{
  "text_encoder_qk_norm": true,
  "adamw_lr_other_params": 0.00074,
  "steps": 7400
}
Rows from block 9 of the audio encoder of a small contrastive audio-text model, named by matrix and row number. Each number is 200 + 30 x the weight over its row's rms, rounded and kept within 0 to 999. All counts start at 0.
After each channel's rows are labels from the 100 clips, of 14848, where the channel reaches its highest value: "top examples" is what is common among them. Only what is clearly more common there than usual is listed. The data: simulated sounds of rotating machines with and without faults.
# c30: last pointwise conv (encoder.blocks.9.c3.0.weight, 128x128x1), inputs 64-127

c30.71,164,201,293,182,213,188,188,242,327,205,245,180,222,206,180,193,209,199,232,207,252,145,203,209,298,177,196,206,184,253,169,196,191,135,221,185,210,188,218,178,206,162,206,251,200,197,206,193,239,196,205,197,231,175,204,217,215,215,182,208,169,248,158,252
top examples: speed: medium; imbalance; electric motor

c30.2,297,214,149,226,194,208,174,163,214,206,208,176,192,200,198,190,187,223,174,191,210,201,161,163,170,153,208,242,189,206,198,167,235,217,192,228,218,212,222,204,198,127,251,169,206,257,172,105,219,204,206,218,213,192,239,228,225,137,190,195,227,268,188,234
top examples: muffled (low-pass); piston engine

c30.57,195,170,183,182,165,168,188,224,190,233,224,232,193,214,171,180,161,175,204,237,214,237,198,161,164,153,205,247,237,183,195,178,217,209,202,196,186,203,204,257,186,148,159,218,205,155,157,167,192,199,186,183,185,175,219,203,183,118,206,200,172,201,175,195
top examples: text has "room"; text has "reverberant"; piston engine

c30.93,171,226,214,195,189,249,211,188,207,212,217,198,246,208,144,175,175,202,216,181,206,226,222,171,191,246,176,190,171,144,184,234,238,197,173,249,160,175,216,247,217,243,209,223,153,199,200,203,165,226,191,177,175,227,211,228,231,238,196,222,179,183,211,237
top examples: reverberation; text has "room"; text has "reverberant"; turbine

c30.50,147,219,213,243,193,211,225,203,228,194,158,237,136,184,192,165,189,311,231,284,211,153,196,196,197,198,210,192,230,200,211,197,196,230,189,199,219,150,242,256,231,252,213,188,145,249,148,197,213,222,203,202,194,176,162,253,164,198,200,256,141,172,171,244
top examples: electric motor; speed: slow

c30.88,205,231,220,219,278,218,257,223,239,187,243,247,176,253,160,213,207,228,252,221,166,216,178,200,209,238,195,218,193,224,181,159,131,170,189,203,243,207,158,190,222,192,197,213,170,162,219,218,222,178,184,163,194,205,181,201,183,182,274,247,165,179,196,198
top examples: air leak; gearbox

c30.17,190,176,167,162,179,293,235,201,175,207,162,214,219,223,226,175,209,161,190,191,179,138,198,172,200,182,222,202,142,164,172,183,162,161,201,174,234,214,242,201,189,212,197,189,177,174,214,168,201,175,221,182,203,203,181,176,212,186,217,228,213,157,155,182
top examples: pump; piston engine

c30.9,215,189,148,173,194,193,175,176,171,199,208,234,208,158,173,193,200,189,162,181,193,184,221,229,154,148,144,229,181,207,208,204,196,205,197,161,186,229,148,168,184,189,212,132,186,171,198,185,188,203,172,189,147,206,256,210,272,189,207,169,199,231,229,209
top examples: state: normal; text has "fault"; conveyor

c30.30,214,234,210,233,237,282,221,221,173,223,205,223,237,194,189,221,213,182,202,151,194,158,162,207,206,172,198,174,157,207,214,195,195,198,150,177,211,185,180,174,193,164,185,180,205,283,216,218,198,208,202,201,179,209,270,195,190,285,170,186,152,188,229,299
top examples: reverberation; text has "room"; text has "reverberant"; gearbox

c30.89,205,207,245,237,184,202,203,239,218,160,187,184,203,181,183,254,227,222,206,214,173,162,164,215,174,212,216,254,211,182,214,275,185,86,213,165,229,193,171,178,203,203,207,145,225,202,204,161,250,189,231,197,212,194,230,201,132,192,166,194,154,212,180,178
top examples: speed: medium; electric motor; imbalance

c30.38,155,217,239,267,210,186,155,186,289,192,206,204,170,199,197,192,193,236,212,236,198,258,189,221,191,205,218,291,250,184,189,173,201,177,207,224,205,170,120,172,226,248,224,190,138,220,179,168,177,225,213,181,190,206,178,207,146,194,211,243,181,225,246,187
top examples: speed: slow; electric motor

c30.109,164,176,195,225,224,164,189,143,204,217,232,209,203,172,186,182,212,226,209,202,181,180,227,192,194,190,181,234,256,209,243,191,205,211,199,178,150,183,205,182,194,177,184,190,194,214,193,220,178,166,186,193,148,196,209,184,204,181,275,230,214,249,201,152
top examples: text has "room"; text has "reverberant"; electric motor

c30.41,168,205,203,235,174,201,166,178,153,206,143,180,207,215,206,197,202,192,193,193,186,174,205,205,214,192,174,242,140,175,188,203,208,185,201,192,244,175,214,197,231,210,218,204,196,154,146,232,166,207,267,195,180,204,247,178,221,169,206,211,208,166,180,156
top examples: conveyor

c30.77,217,171,241,211,177,184,199,213,274,204,232,193,193,195,175,231,220,179,238,191,218,178,202,190,268,226,207,239,137,249,205,172,164,134,200,175,144,199,214,176,172,171,212,207,199,183,188,197,313,161,179,202,167,201,201,192,138,228,150,155,117,192,175,230
top examples: imbalance; electric motor; rumble

c30.120,152,242,211,225,182,191,179,178,191,194,207,190,193,176,166,208,164,164,217,154,160,192,190,184,198,213,221,157,187,166,199,181,180,191,181,203,341,197,183,191,245,187,194,241,170,159,235,282,212,197,195,255,239,204,187,200,230,213,173,201,185,191,188,200
top examples: muffled (low-pass); reverberation; text has "room"; text has "reverberant"

c30.16,218,203,178,165,199,195,195,195,218,243,172,286,241,188,137,202,189,211,176,211,201,229,232,180,199,263,196,198,231,168,204,161,184,183,161,280,181,208,233,154,187,225,186,240,205,185,217,186,239,206,203,237,220,224,195,190,175,143,161,177,174,174,194,197
top examples: state: faulty; rattle; fan

c30.90,204,225,230,187,217,177,247,183,158,191,123,257,221,185,190,221,247,197,216,201,189,188,144,217,141,160,164,180,234,143,161,274,241,147,160,210,176,167,144,165,220,235,256,182,192,212,203,206,254,179,173,197,213,222,251,191,190,184,183,190,174,232,210,199
top examples: imbalance; electric motor

c30.92,175,230,135,251,204,312,217,188,160,193,202,158,189,166,248,203,236,256,224,228,182,181,193,223,157,180,186,161,195,206,201,218,218,199,205,184,137,223,199,198,178,220,174,168,215,219,187,206,212,197,178,203,165,184,240,205,235,287,216,165,214,220,216,235
top examples: reverberation; text has "room"; text has "reverberant"; state: normal

c30.124,215,173,195,232,212,176,185,204,179,182,198,207,183,203,186,208,196,210,168,183,176,197,225,200,129,210,207,191,127,183,139,217,227,114,201,217,206,190,177,207,212,168,209,193,195,173,248,169,213,209,191,193,164,241,207,204,171,177,163,207,178,159,314,186
top examples: conveyor

c30.51,209,192,189,173,161,181,177,217,210,228,234,256,246,149,271,212,202,250,245,196,223,194,236,157,200,201,143,167,238,191,226,152,190,222,204,224,130,149,234,257,185,237,176,218,205,167,187,155,224,221,199,173,198,213,177,178,210,205,214,202,195,160,222,139
top examples: reverberation; text has "room"; text has "reverberant"; pump

c30.91,230,202,193,224,215,186,211,236,200,194,177,197,201,188,217,190,179,211,218,230,134,177,194,173,203,286,155,222,152,164,285,259,219,172,325,203,191,271,241,245,189,178,197,270,258,218,255,175,159,216,209,206,176,224,211,179,189,208,194,159,153,195,208,263
top examples: state: faulty; rattle; fan

c30.70,235,233,189,151,194,218,212,164,198,146,187,197,207,182,205,194,241,183,190,204,132,222,180,197,204,156,148,233,203,202,140,198,213,193,197,209,230,190,221,204,222,176,213,185,226,185,210,154,171,161,231,199,193,229,186,193,320,181,234,256,246,204,182,201
top examples: state: normal; text has "fault"

c30.64,176,245,175,260,167,194,219,220,165,183,168,211,213,154,175,215,251,226,175,219,161,205,209,194,196,208,186,169,221,231,172,209,145,182,178,185,207,137,204,214,242,163,194,242,213,180,202,161,213,231,167,244,162,149,174,229,241,238,215,165,225,179,253,177
top examples: speed: medium; conveyor

c30.12,204,176,145,160,204,179,205,209,197,203,168,231,196,203,189,208,230,186,158,213,245,242,141,224,207,184,169,169,175,187,225,178,201,182,187,181,194,234,217,220,148,166,176,241,171,183,229,187,180,166,240,202,208,216,230,260,206,172,165,172,176,194,244,179
top examples: grinding

c30.25,176,197,175,210,176,214,170,192,202,181,168,187,218,207,207,236,183,234,222,224,174,208,216,189,194,179,222,206,243,188,190,230,212,210,181,200,196,155,216,205,186,172,229,214,185,166,219,214,186,211,135,179,244,219,181,302,164,222,219,206,267,184,131,200
top examples: state: faulty; air leak; squeal; rattle

c30.116,162,136,237,160,166,181,212,159,150,258,193,195,202,189,190,218,219,194,194,198,215,247,191,224,198,241,189,235,193,252,197,264,222,121,186,161,187,175,162,212,166,149,237,194,201,207,187,209,255,215,234,195,223,223,197,226,173,206,136,219,150,164,163,186
top examples: electric motor; speed: medium; imbalance

c30.63,192,183,227,249,206,141,217,167,261,185,157,213,214,205,170,210,201,248,212,264,210,225,203,191,213,225,203,222,195,205,189,205,179,156,213,181,190,198,173,167,172,160,215,236,221,198,192,180,304,159,176,207,191,209,220,163,148,213,196,215,151,193,212,186
top examples: electric motor; imbalance

c30.60,203,177,252,187,199,192,205,221,290,201,186,210,148,199,208,221,195,203,192,202,159,148,217,178,248,237,210,160,187,210,229,227,164,158,188,233,189,198,195,164,156,223,225,204,166,183,215,194,274,168,144,227,178,213,188,191,140,219,189,168,179,180,188,216
top examples: imbalance; electric motor

c30.123,151,224,173,219,247,226,178,237,188,180,204,230,213,185,188,236,181,212,207,171,218,218,176,233,195,219,169,220,212,211,187,163,200,269,208,172,155,196,213,190,207,203,234,206,179,196,152,184,185,199,206,179,158,183,167,223,196,207,200,225,239,203,239,181
top examples: piston engine; speed: slow

c30.83,237,158,125,173,146,277,205,224,179,188,191,192,225,157,210,191,228,185,164,218,186,210,225,204,169,268,178,217,160,199,201,189,231,135,204,210,152,178,144,241,185,187,207,180,212,209,279,196,183,211,216,227,160,221,241,233,254,222,227,186,198,191,208,181
top examples: reverberation; text has "room"; text has "reverberant"

c30.65,182,209,274,234,171,189,194,238,220,198,202,165,176,206,201,237,221,181,221,211,173,159,185,178,183,188,192,230,200,196,183,187,188,97,211,200,213,209,225,188,192,197,186,153,204,197,229,162,376,178,219,228,217,219,218,210,141,193,181,226,149,188,188,182
top examples: electric motor; imbalance

c30.32,220,226,233,266,204,229,233,198,194,223,269,211,236,211,221,200,246,179,197,168,212,167,171,215,229,176,235,228,230,231,205,213,154,216,190,219,215,194,208,175,194,172,197,151,202,223,189,157,203,198,194,186,198,185,263,195,179,120,152,245,145,203,170,220
top examples: muffled (low-pass); state: normal; text has "fault"

c30.56,163,200,184,197,208,289,194,221,165,176,211,219,222,170,198,212,187,214,179,213,220,181,233,138,124,206,211,205,192,182,172,210,170,188,181,209,163,218,197,226,190,179,202,186,203,234,182,179,196,201,192,252,140,147,221,244,251,254,194,202,154,187,235,235
top examples: reverberation; text has "room"; text has "reverberant"

c30.79,187,180,295,172,203,212,158,149,212,132,169,185,185,159,193,242,202,225,196,166,185,204,178,174,256,199,195,222,198,225,215,178,192,170,220,173,178,212,231,207,186,204,193,194,184,210,214,209,149,181,231,223,207,228,187,167,155,208,161,196,193,201,136,263
top examples: imbalance; pump

c30.112,180,246,152,236,209,233,141,221,210,202,199,187,179,194,202,213,158,152,163,174,149,192,206,179,223,218,201,163,174,215,215,210,205,160,191,255,236,171,209,194,211,207,137,232,210,190,166,184,167,174,225,171,196,201,203,229,185,241,156,213,197,229,195,214
top examples: imbalance; electric motor

c30.97,198,158,243,290,204,189,210,259,167,186,218,199,175,176,202,235,204,160,173,236,178,207,221,230,183,221,179,156,192,165,190,200,177,210,255,170,200,168,192,175,226,192,209,205,169,205,221,203,179,163,130,151,221,144,251,195,265,218,228,188,226,211,177,214
top examples: compressor; mains hum

c30.98,167,267,160,186,240,161,218,185,202,220,201,133,147,210,212,187,165,199,210,193,188,194,199,225,184,191,170,190,156,144,180,190,203,183,178,250,184,205,153,170,203,180,210,211,190,181,183,207,212,167,160,188,253,211,215,188,238,211,205,249,192,208,181,187
top examples: squeal; compressor; air leak

c30.7,256,225,214,197,268,188,245,200,220,213,232,194,222,197,179,180,207,186,180,170,202,186,170,259,177,221,230,190,221,231,173,203,155,209,219,237,293,200,203,201,169,184,214,171,177,181,186,299,223,183,195,209,163,248,220,201,166,176,218,213,221,194,202,195
top examples: muffled (low-pass); reverberation; text has "room"; text has "reverberant"

c30.66,174,236,221,179,200,191,257,236,178,173,217,205,164,219,186,184,169,217,165,206,182,193,265,163,223,189,181,179,129,204,230,176,207,209,168,191,172,163,207,197,281,178,212,210,158,187,137,175,182,202,225,165,210,186,195,119,242,216,205,206,178,198,213,166
top examples: speed: medium; conveyor

c30.87,264,206,176,198,225,196,259,168,193,190,190,212,244,210,192,238,222,196,171,163,230,235,201,211,203,197,208,263,181,208,200,183,219,206,175,164,286,186,186,196,234,233,211,221,181,203,219,289,202,214,207,241,211,239,199,186,243,228,200,166,174,200,205,198
top examples: muffled (low-pass); reverberation; text has "room"; text has "reverberant"

c30.49,226,209,185,190,199,175,169,176,204,255,202,208,201,210,208,207,217,129,189,217,188,179,149,204,205,193,210,251,178,232,198,209,210,224,204,190,123,205,243,204,199,170,202,207,214,184,188,164,209,196,222,229,215,167,235,270,188,166,200,178,144,248,216,159
top examples: electric motor; air leak

c30.53,155,159,217,204,214,236,182,152,197,213,193,233,277,187,167,243,150,210,220,217,173,223,201,197,154,171,210,172,244,197,192,193,183,202,172,225,218,227,167,238,177,214,187,220,200,203,181,173,200,207,167,249,200,172,210,228,269,241,217,178,197,172,274,205
top examples: speed: fast; state: normal; conveyor

c30.114,161,225,214,237,131,163,204,160,209,198,194,184,188,202,199,182,248,225,235,206,193,282,131,184,179,186,175,183,219,200,165,173,192,205,159,224,184,200,181,226,164,135,207,148,188,184,210,201,157,206,183,246,190,241,199,182,216,209,214,223,208,194,228,198
top examples: air leak; speed: slow

c30.84,163,252,188,204,193,208,147,182,243,171,201,229,175,240,172,193,219,203,179,204,183,226,174,215,224,171,172,158,215,242,215,186,162,261,198,236,213,177,193,199,177,202,175,128,211,201,159,220,215,177,258,171,317,181,192,180,170,217,248,132,226,203,239,171
top examples: text has "speed"; speed: medium; conveyor; machine: gearbox

c30.26,184,166,200,154,180,180,227,197,190,225,194,178,170,217,207,178,213,182,185,206,207,170,238,208,209,251,202,188,197,260,161,222,185,181,232,166,205,196,185,199,218,215,178,278,215,215,219,211,183,171,222,214,204,177,202,208,138,175,164,142,144,149,231,237
top examples: speed: medium; electric motor

c30.14,261,245,182,208,209,183,185,183,197,203,162,247,216,237,174,170,211,174,172,172,228,206,220,266,189,211,137,155,174,271,154,197,201,222,178,218,198,157,207,180,193,196,186,185,159,165,223,169,195,173,209,146,195,182,184,240,174,214,223,159,189,226,213,200
top examples: turbine

c30.103,196,173,137,168,189,170,213,208,205,172,149,231,175,179,193,177,207,180,229,217,237,206,186,238,175,251,201,256,184,176,182,192,230,175,226,215,208,230,184,203,227,186,208,226,221,258,231,198,202,223,200,262,210,165,207,177,236,197,245,177,183,183,218,265
top examples: speed: medium; electric motor

c30.75,264,242,223,198,208,191,257,184,227,174,207,215,172,199,195,210,224,205,209,204,189,215,170,169,224,207,193,157,245,166,217,183,234,250,224,221,210,231,196,259,230,225,210,189,194,187,221,187,160,199,200,147,250,247,175,193,260,199,202,264,275,269,164,201
top examples: conveyor; text has "speed"; speed: medium

c30.18,259,221,143,192,157,261,205,196,198,245,147,254,202,199,252,190,169,184,154,235,183,163,181,158,171,207,198,246,211,170,182,215,179,200,181,209,194,213,197,190,194,226,244,222,184,189,209,218,198,186,151,223,210,210,245,227,183,245,203,173,201,229,179,183
top examples: state: normal; text has "fault"; pump

c30.37,221,290,204,269,181,298,224,223,231,157,204,218,256,220,245,185,198,248,225,256,191,190,189,265,214,216,232,163,199,184,203,177,240,185,211,203,197,215,214,227,184,231,196,199,254,261,179,191,194,241,196,165,197,226,215,183,205,197,209,233,176,186,192,212
top examples: rattle; fan; electric motor

c30.54,173,186,218,214,198,173,188,161,212,177,246,197,174,227,201,177,196,166,216,196,223,206,217,222,175,200,166,152,222,205,164,191,218,193,215,167,234,192,169,202,216,143,237,220,176,195,174,204,174,173,182,207,226,209,189,158,170,214,157,219,199,164,193,201
top examples: compressor; speed: slow; text has "hum"; text has "mains"

c30.122,171,200,196,269,158,283,188,229,234,259,124,202,208,206,255,178,211,233,218,211,203,178,192,205,220,178,216,169,176,186,203,172,183,186,147,162,233,202,209,183,215,208,245,183,216,168,170,188,148,192,199,167,208,218,234,163,220,208,200,204,167,137,196,157
top examples: state: normal; text has "fault"; fan; machine: piston engine

c30.108,196,231,210,209,212,182,193,194,186,211,208,200,204,172,210,221,182,126,200,186,151,141,234,230,216,205,159,231,226,217,214,184,256,153,206,216,176,209,206,194,173,195,214,225,234,242,269,220,213,161,182,188,163,179,234,216,198,138,181,198,191,163,204,210
top examples: text has "speed"; speed: medium; imbalance; muffled (low-pass)

c30.61,203,167,221,229,196,182,199,217,165,228,219,205,167,181,197,236,235,126,194,168,159,153,233,160,196,182,204,188,184,192,173,259,206,126,163,206,209,180,236,167,191,198,185,144,197,225,227,181,230,195,200,188,187,181,192,208,159,210,153,244,225,200,138,214
top examples: electric motor; imbalance; rumble

c30.4,167,272,284,171,174,219,194,198,175,215,236,168,200,176,174,185,220,188,221,198,201,175,178,197,289,198,170,192,232,224,200,173,244,234,207,211,226,193,219,207,205,221,184,229,185,232,196,243,171,209,218,169,240,213,199,198,273,182,218,243,247,222,122,219
top examples: text has "speed"; speed: medium; conveyor; imbalance

c30.28,190,202,191,171,174,208,240,193,236,218,215,238,200,146,187,150,161,218,188,244,194,206,215,195,174,243,198,224,181,183,228,191,160,172,201,155,261,192,192,235,190,201,131,160,241,224,171,259,172,198,224,238,228,202,203,205,182,213,211,175,176,217,219,183
top examples: muffled (low-pass); reverberation; text has "room"; text has "reverberant"

c30.45,172,178,139,241,203,240,252,178,160,207,235,134,224,177,175,215,215,185,189,221,200,181,179,219,160,183,177,191,195,181,203,194,176,207,162,201,215,200,172,202,156,175,176,197,204,209,212,134,224,174,169,203,204,221,243,195,280,223,178,157,183,239,190,162
top examples: speed: fast; state: normal; compressor

c30.31,187,191,202,180,229,120,204,227,192,250,198,239,242,163,133,161,165,170,219,162,251,166,203,210,193,171,176,214,189,213,157,211,182,265,216,139,182,179,175,214,248,156,209,195,181,205,177,198,211,236,165,203,164,204,150,144,207,136,186,235,191,186,233,285
top examples: speed: slow; compressor

c30.104,187,196,168,299,204,224,253,135,170,261,162,249,206,186,183,186,198,175,202,188,174,184,204,195,221,178,199,253,137,200,191,215,225,211,184,220,210,169,177,193,200,253,239,161,171,225,173,189,183,222,234,166,198,217,231,154,176,188,238,228,184,194,198,248
top examples: electric motor; state: normal